config.yaml
image_size: 24
horizontal_flip: true
targets: ["dots"]
padding_mode: "reflect"
Rows from block 7 of a small image classifier, named by matrix and row number. Rows with one number belong to one channel. Each number is 128 + 24 x the weight over its row's rms, rounded and kept within 0 to 255. All counts start at 0.
After each channel's rows are labels from the 100 images, of 14848, where the channel reaches its highest value: "responds to" is what is common among them. Only what is clearly more common there than usual is listed. The data: dashed paths with two dots that lie on the same path or on different ones.
# convs0: first 3x3 conv (model.blocks.7.convs.0.weight, 288x288x3x3, each kernel summed), inputs 0-95
# convs1: second 3x3 conv (model.blocks.7.convs.1.weight, 288x288x3x3, transposed, each kernel summed), outputs 0-95

convs0.24 [131 114 126 130 139  99 173 133 107 122 164 134  76 108 125 135 104 140 131 148 112 126 100 130  88 131 139 127 110  91 105 129 146 162 127  98 120 139 128 115 126 139 142 119  98 141 147 129 149 128 169 138 127 168 149 115 111 101 110 146 145  45 131 139 119 140 144 124 109 103 126 135 110 108 100 139 102 158 140 140 135 121 164 124 129 120 118  79 140  81 113 151 140 136 101 114]
convs1.24 [112 143 135 132 106 141  97 126  93 105  90 116 135 110 100 103 101 132 118 175 117  87 111 139 144 118 112 128 111  71 103 121 101 116 128 100 112  81 104 110 105 109 109 126  94 127 124 121  97  88  71 116 105  94  96 147 125 112 119 121 111 155 117  96 138 124 128 103 113 123  69 130 110 117  96 126 104  95 127 124 100 122 159 146  87 130 104 122 103 121 135 109 132 107  98 118]
responds to: dots on the same path

convs0.120 [ 77 136 128 124 144  94 125 139  85 139 147  74 147 119 150 141 129 150 127 138 163 119 104 131  91 121 157 147 133 119 104 117 153 148 150 119 116 120  87  93 150 101 103  78 135 130 170 105  96 122  87 125 103 107  97 153 116 138 180 121 182 143 118 114 106  60 114 139 100  97 155  90 141 137 137 140 120 117 195 141 135 164 116 148  96 152 134 130  90  98 128 119 132 113 131 147]
convs1.120 [157  95 101 109 111 174 152 128 105  96 115 111  75 119  95 150 136 125 110 138  72 125 149  98 132 143 142 117  98 150 143 135 119 141 116 106 176 161 143 145 143 132 160  71 108 141 113 145 134 150 104 150 123 141 135 111 115  95  97 122 149 138 151 126 104 143 137 157 121 104 123 117 114 133 127 163 164 152 110 130 122  85 119 124 134 122 139  96 177 152 141 127 139 121  98 129]
responds to: dots on the same path; long paths

convs0.250 [140 122 109 130 122 139 124 125 134 119  72 102 111 102 101 123 149 136 134 135 140 107 135 148 134 129 140 156 107  99 102 119 104 111 144 160 134 133  95 152  93  77 146 130 146 112 107 141 100 138  98 118  81 101 132 149 164 168  97 125 127 132 109 136 135  77 104 125 112 137 143 118  84 124  96 125 175 138 137  98  99 116 116 130 138 140 108 132 102 112 141 106 112 133  82 157]
convs1.250 [144 132 132 118 136  89 164 119 131 170 156 137 142 159 197 148 125 159 123 102 165 106 158 131 118 175 117 102 157 168 143 104 133 195 144 165 111 128 156 111 155 124 121 138 143 148 135 112 128 167 103 135 121 151 116 129 170 166 173 160 130 105 178 138 127 144 122 130 148 136 164 116 140 118 141 113 112 127 119 137 155 127 147 132 137 149 131 170 198 157 177 156 109 140 149 139]
responds to: dots: different paths

convs0.88 [114 131 128 184 128 123 114 163 134 166 117 101 106 120 126 121 206 152  86 135 114 105 141  80  97 114 107 164 150 117 138 129  99 161 157 146 132 130 106 103 112 133 158 118 156 116 136 171  85 134 121 106 122 121 155 123 143  94 176 129 148 137 106 143 114  78 158 147 139 129 106 122 133  81 131  97 143 120 127 115  89 149 141 143 103 151 118 155 106 155 103 114 130 139 125 136]
convs1.88 [143 101 122  64 120 109 141 127 136 152 132 120  53 101 112 110 133 122 131 128 134 128 103 123 123 172 140  77  76 104  92 135  88  82 111  92 138 102 110 113 110 113 129  81 105 134 136 119 147  94 114 131 112 136 116 126 109  88 112 143 149 131  93 124 102 145 107 125 106 102 122 116 103 157 116 162 170 148 115 186 144  68 149 101 143  97 104  97 155 105 122 135 136 129 108 102]
responds to: dots on the same path; long paths

convs0.221 [143 158 168 162  93 119 107 132 128 113 100 131 165 142 142 127 138 141  70 126 107 108 143 102 145 126 137 117 129 140 147 146 103 130 124 129 138 122 139 107 143  96  90 105 161 164 137 143 164 112 134 152 137  97 137 150 134 119 136 141 123 163 132 125 157 113 127 137 163 107 142 105 151 179 142 109 163 142 119 127 150 125 123 147 133 156 142 156 140 156 142 130 133 152 142 131]
convs1.221 [119 139 107  76 136 110  90 130 113  96 102 145  49 124 160 138 120  66 108  82 106  98 146 103  85 121 113  97  98 147 107 125 119 122 123 118 120 122 104 122 133 134 103  56 128 155 135 118 126 121 147  83 122 116  90 101 106 103  90 124 127  87  88 120  97 131 128  99  97 120  98 136  93 103 127 134 124 111 112 146 105  93 111 110 116  56 122  78 116  83 120 127 130 135 103 121]
responds to: long paths

convs0.147 [142 103 120 100 111 131 100 105  91  86 113  97 130 159 165 159  54 113 133 129 127  83 128 155 123 106 155 115 140 124 146 107 130 134 150 112  82 123 168 123 122  91 101 143 101 127 139  78 136 136 103  98 115  82  92 139 151 146 155 136 146 114 131 107 132  99 114  86 162 127 119  79 104 139 152 146 130 101  99 117  87 117 158 140  75 109 135 125 101 107 151 160 119 159 100 149]
convs1.147 [154 139  81 141 119 141 122 142 102  69 108  99 127 114 114 130 150 121  99 106  64 155 136  72 129 114 185 121 135 127 125 145 143 142 145 124 135 107 113 108 140 123 119 102 104 136 131 143 121 131 119 122 136 129 123 137 130 108 150  79 145 130 128 150  99  80 146 110 163 108 143 128 100 123 135 168 151 148 135 160 164 154 138 134 112 146 117 115 102 163 113 119 173  89 115 121]
responds to: dots on the same path; long paths

convs0.194 [122 120 121 100 132 133  95  99 134 120  94 100 122 151 153 158 143 105 135 115 128 103 133 151 134 153 144 147 115 122 138 125 160 100 140 143 118 107 141 134 140  57  95 131  99 137 111 112  87 116  80 113  88  65  97 149 176 167 123 116 139 143 113 110 136  95 106 106 130 119 151  90  88 138 149 173 126  91 122 134 121 139 103 161  98 132 147 115  88  88 138 152 148 109  82 163]
convs1.194 [118 145 103 157 150 135 168 168 157 124 139 152 142 112 147 126 157 153 126  90 111 154 152 110 104 142 175 121 125 147 127  94 123 169 144 149 128 121 132 119 148 146 141 131 128 154 148 160 121 156  54 179 113 149 153  97 159 121 147 133 156  99 144 145 118 118 122 139 144 173 165 129 154 133 142 120 100 165 138 122 174 113 125 108 153 140 108 164 159 149 150 130 128 127 144 123]
responds to: dots on the same path

convs0.109 [146 123 125 149  85 138 116 141 133  86 121 129 143 103 129 130 124 108 115 114 106 127 133 103 144 145 130 167 158 138 104 106 168 134 126 180 113 106 127 101 113  99 127 159 150 113 110 121  75 122 125 130 138 116 123  89 128 167 143  79 129 158 118 106 117 133 102 132 102 150 132 103 158 104 138 126 158 123 166 121 128 127 129 154 107 144 131 135 128  95 163 115 150 110 131 123]
convs1.109 [172 128 164 118 153 109 137 153  85 144 138 148 146 153 148 159 138 123 126  90 161  99 163 129  98  99 111  88 147 159 141 109 155 173 117 140 170 146  86 153 149 135 115 130 147 133 148 121 108 138 119 116  84 111 141 134 139 143 111 168 140 105 144 152 145 140 151 134 155 128 117 141 114 128 141  99  66 111 115 107 126 141 103 133 153  86 161 144 157 128 119  96 116 170 122 161]
responds to: dots: different paths; long paths

convs0.90 [134 101 126 117 128 127 102 115 122 138  85 141 118 106 125 128 116 132 113 116 151 105 157 124 140 119 140 151 118 133 102 165 127 123 147 167 137 139 118 146 101  58 123 137 134 116  87 139 112 130 111 107 107  95 132 143 175 189  82 127 133 125 158 116 148  78 100 138 103 130 139  93 114 150 101 144 185 128 125 107 112 122 134 142 132 126 129 107 115 129 169 114  94 149  99 160]
convs1.90 [124 147 135 151 139 108 164 156 140 132 158 157 149 165 190 147 100 147 107 120 128 113 170 128  99 160 100 119 166 145 152  80 131 192 151 152 109 125 136  94 146 130 136 148 151 152 166 138 123 152  86 133  98 138 126  88 158 163 161 142 140 105 158 152 116 156 134 139 141 155 141 151 132 104 148  99  65 128 159 115 114 132 127 120 128 130 107 154 158 125 179 141 115 139 134 148]
responds to: dots: different paths; long paths

convs0.286 [106 174 149 152 128 111 129 150  69  87 126  91 150 138 160 158  81 155 106 127 105 106 114 104 144 128 169 133 137 118 129 103  85 131 105 107 151  75 127 131 155  93 125  89 158 166 164 154 160 104 129 149 138 114 124 140 118 155 134 142 129 166 108 133 125 100 104 133 165 114 142 106 161 177 145 158 155 122 169 164 137 133 138 152 115 137 111 146 127 114 129 152 102 138 146 127]
convs1.286 [137 142 105  94 127 115 101 125 142  65 119 161  73 131 139 128 136  96 120 103  71 115 151  69 109 137 128  81  97 159 125 118 123 133 120 124 138 122 127 109 163 140 123  54 124 185 129 120 157 134 135 110 140 134  98  84  97 113  93 130 130 102  93 110  86 142 136 115 121 132  95 137  92 105 143 132 133  96 114 137  98  78 122 120  94 106 124  99 142  94 121 138 159 127  79 117]
responds to: dots on the same path; long paths

convs0.164 [169 131 134 165  85 138 108 146  69 147 129 109 135 140 111 108 134 149  39 149 132 120 143 148 157 110 120 137 117 171 157 151 120 124 142 128 144 160 134 124 112 115 124 123 130 114 147 143 163 153 104 133 124 123 134 156 117  92 122 139 127 143 144 137 146 117 156 157 143 110 118 109 144 157 147 125  95 144 112 146 135 132 112 163 140 152 143 166 145 186 142 119 128 143 166  98]
convs1.164 [128 100 143  88 116 119 115 119 139  85 116 160  57  96 118 143 122  68 140  95 102 122 145  92  82 142 114  98  87 137  95 127 102  86  93 117 125 110 123 114 112 134 118  87 120 127 116 108 113  97 159 124 124 126 100  84  79 116  89 107 132  97  89 111 124 135 129 105 109 119 108 132 107 114 109 133 145 136  89 145 118 112  95  93 117  68 146  90 116  96 136 135 131 117 107 114]
responds to: dots: different paths; long paths

convs0.177 [138 108  88 150 112 116 126 123 128 140  94 110 149 138 169 127 135 110  63 124 148  59 168 123 142 144 148 136 131 135 126 119 137 161 146 175 125 112 160 112 100  94 109 140 149  88 105 142 101 153 116 142 151  89 157 111 157 161 112 165 111 117 130 133 116 123 101 116 117 177 140  86 146 107 103  84 163 128 114 137 136 143  89 168  93 151 142 152 173 129 135 134 120 123 143 142]
convs1.177 [120 131 144 122 115 111 121 103 130 127 124 135 141 126 127 127 117 116 133 130 118 152 133  78  90 117 118 106 155 116 123 145 154 108 104 110  85  90 111 129 121 135  99 128 130 129 111  59 121  88 144 134 106 134  86 120 109 137 148  73 123 106 101  99 135 131 132  88 119 128 124 139 132  87 119 150 100 139  72 136 147 139 137 132 131 100 116 117  97  79 146 136 120 109 133 117]
responds to: long paths; dots on the same path

convs0.278 [109 114 129 108 161 111 144 126 107 119 149  98 142 142 167 125 146  89 164 103 129 157  89 131 117  92 139 135 148  72 136  62 112 151 131 147 116  99 143 138 128 118 150 119 107 168 143 150 142 160  89  88 137 148 122 139 144 128 131 120 130 100 124 111 117 116 120  96 127 146 112 114 137 117 137 133 155 135 157 129 122 131  85 138 121 112  98 133  84  46 146 156 109 126 114 151]
convs1.278 [181 119 135 156 127 126 123 164 138 140 127 139 133 134 144 146 143 133 112 112 125  96 191 148 126 129 123 142 132 151 146  96 133 133 156 145 175 133 125 140 129 131 104 137 166 131 152 149 169 141 135 130 141 115 129 156 114 153 121 147 121 156 139 177 139 155 159 138 130 114 117 151 114 161 133  99 130 132 131 149 107 124 117 146 116 153 159 134 125 163 116 105 140 153 123 141]
responds to: medium paths; dots on the same path

convs0.145 [138 171 127 132 126 138 122 128 132 103 122 116 135 135 167 152 125  72 122  19 115 113 129 125 118 105 118 132 115 130 132 135 126 144 128 158 116 102 117 131 121 121 109 102 127 132 154 120 139 136 128 104 136 110 106 123 145 175  92 135 131 118 137 143 142 157 121 139 122 183 103 142 174 137 130 115 141 121 150 148 118 147  79 140 102  94 135 192 136 123 148 123 118 157 164 131]
convs1.145 [ 96 141  91  95 138  73 114 130 103 138  97 117 121 122 125 118 171  92 114  91 104 125 129 119 128 103 139 111 146 131 119 132 131  99 148 123 110 124  93 119 138 135  99 116 132 140 128 136 122 133 118  97 121 126 117 140 121  96 161  93 131 143 127 135  97 106 113 108  94 102 140  85  90 126 124 120 118 148 128 117 131  94 137 130 112 152 124 109  81 165 140 113 146 115  98 124]
responds to: dots on the same path; long paths

convs0.132 [134 141  85 120 143 130 139 139 117 124  93 121 130 125 140 133 136 125 106 134 115  67 135 142 138  99 164 126 146 139 119 114 143 121 134 187 126 104  80 113 112 121 103 135 154 100 108 139 106 115 114  82 122 105 130 110 159 148 112 102 119 117 109 136  93 110 162 125 101 146 107 137 121 108 108 160 162 115 189 137 157  99 158 134 151 108 141 109  65 110 159  95 114 102 116 156]
convs1.132 [114 126 183 169 110  81 135 118 123 159 171 130 142 147 150 146 103 145 138 138 143 156 160 125  89 121 106 139 127 158 132 135 147 149 152 138 130 136 158 140 144 107 138 156 147 142 101 110 119 136  91 134 131 158 121 118 146 153 148 141 141  94 136 111 159 134 109 115 115 144 126  96 168 136 168 100 113 141 109 100 121 147 113 128 135 119 150 138 144 120 150 143 118 152 151 156]
responds to: long paths

convs0.155 [102 118 133 127 110 108 141 153  85 115 131 101 128  95 124 150  81 144 114 149 106 131 125 127 149 152 133 141 125 118  87 132 113 128 123 106 145 106  91 108 131  96 146 104 130 143 123 144 133  88 115 139 123 118 143 119 145 140 166 138 150 151 102 147 111 136 111 168 120  91 154 109 130 143 114 116 180 129 150 135 138  90 140 140 113 152 141 113 129 118 141 107 162  99  98 149]
convs1.155 [131 167 155 111 121 138 132 109  67 147 130 138 129 116 113 156 141 133  64  94 141  65 159 121  82 133 114 127 123 162 113  87 127 141 152 154 151 142 115 121 112 124 118 124 143 138 120 126  82 140 137 109  61 123 147 111 152 153 106 130 120 122 172  86 128 141 165 120 136 126 111 137 133 143 116  72 123 102 137  93  91 114 147 101 124 102 162 122 148 151 180  97  86 114 148 154]
responds to: long paths; dots: different paths

convs0.234 [123 126 121 144 119 116 106 115 113 116 103 103 115 143 126 128 162 137 159 145 135 129 104 156  97 137 144 159 107 120 123 113 145 146 135 149 108 111 125  76 127 107  95 151 102 143 106 115 101 122  95 135 124  81 111 180 143 120 107 112 123 117 108 118 149 102  88 102 117  91 166  88 107 103 149 158 120 125 152 113 121 136 173 153  87 146 106 108  78  65 181 135 132 127  91 120]
convs1.234 [138 118 174 170 117 143 175 149  92 127 101 139 149 101 107 144 133 122 116 125 135  90 158 138 166 167 127 128 141 141 121 111 155 134 139 127 132 141 116 136 113 152 113 144 151  92 114 146 102 136 135 225  99  87 148 107 120 112 124 129 122 170 153 134 142 156 163 141 119  99 142 140 139 153 116  84 111 124 118 130 134 127  98 124 171 164 140 138 151 195 129 100  79 122 146 141]
responds to: dots: different paths

convs0.284 [127 120 137 122 120  80 139 132 122 111 142 153 130 116 133 114 115 106 132 119 109 178 129  73  58  88 112 123 140 117 122 136 145 123 122 146 151 130 118 133 162 136 126 119 127 147 116 133 130 131  96  89 127 138 138  62 130 117 129 116 133 152 136 139 112 138 131 145 129  94 109 118 127 134 188 155 109 167 107 126 105  83 116 118 121 149 131 138 132 125 118 110 169 120 113 144]
convs1.284 [128 166 138 132 112 138 148 122 151 146 151 143 174  88  79 112 153 169 111 161 116 149 110 132 149 135 125 126 145 107  92 124 119  64 115 119 118  98 107  91  98 128 134 164 155 156 125 115 128  90  90 133 107 133 121 121 123 160 160 126 144 166 108  95 130 144 131 118 119 152 149 129 111 122 114 126  93 139 133 120 128 145 167 135 101 158 141 181 132 126 180 122 153  99 106 124]
responds to: dots on the same path; short paths

convs0.29 [140 164 122 149 142 126 123 161 120 132 126  84 123 132 107 107 180 129 136 110 126 152  90 122 112 127 139 123 104 108 138 101  99 134  97 123 150  78 129 129 110 123 159 134 111 155 161 161 192 107  77 155 139 116 141 146 106  87 136 127 144 116 127 139 133  61 133 157 161  91 127 117 139 164 130 126 119 141 154 124 120 155 105 124 138 167 106 186 111 107 132 132 110 147 147 129]
convs1.29 [128 138 105 106 121 101 110 142 155 133  90 144  98 132 154 138 155 103 109 114 113 122 146 132 132 135 146  94 110 150 134  92  93  99 128 101 118  79 108 114 100 151  92 106 143 147 136 129 182 126 156 118 143 125  81 115  93 105 143 131 135 132  90 139 105 121 126  95 113 120 114 121 111 138 109 134 120 135 121 155 135  99 124 105 129 141 128 105 104 122 135 125 134 140 118 100]
responds to: dots on the same path; medium paths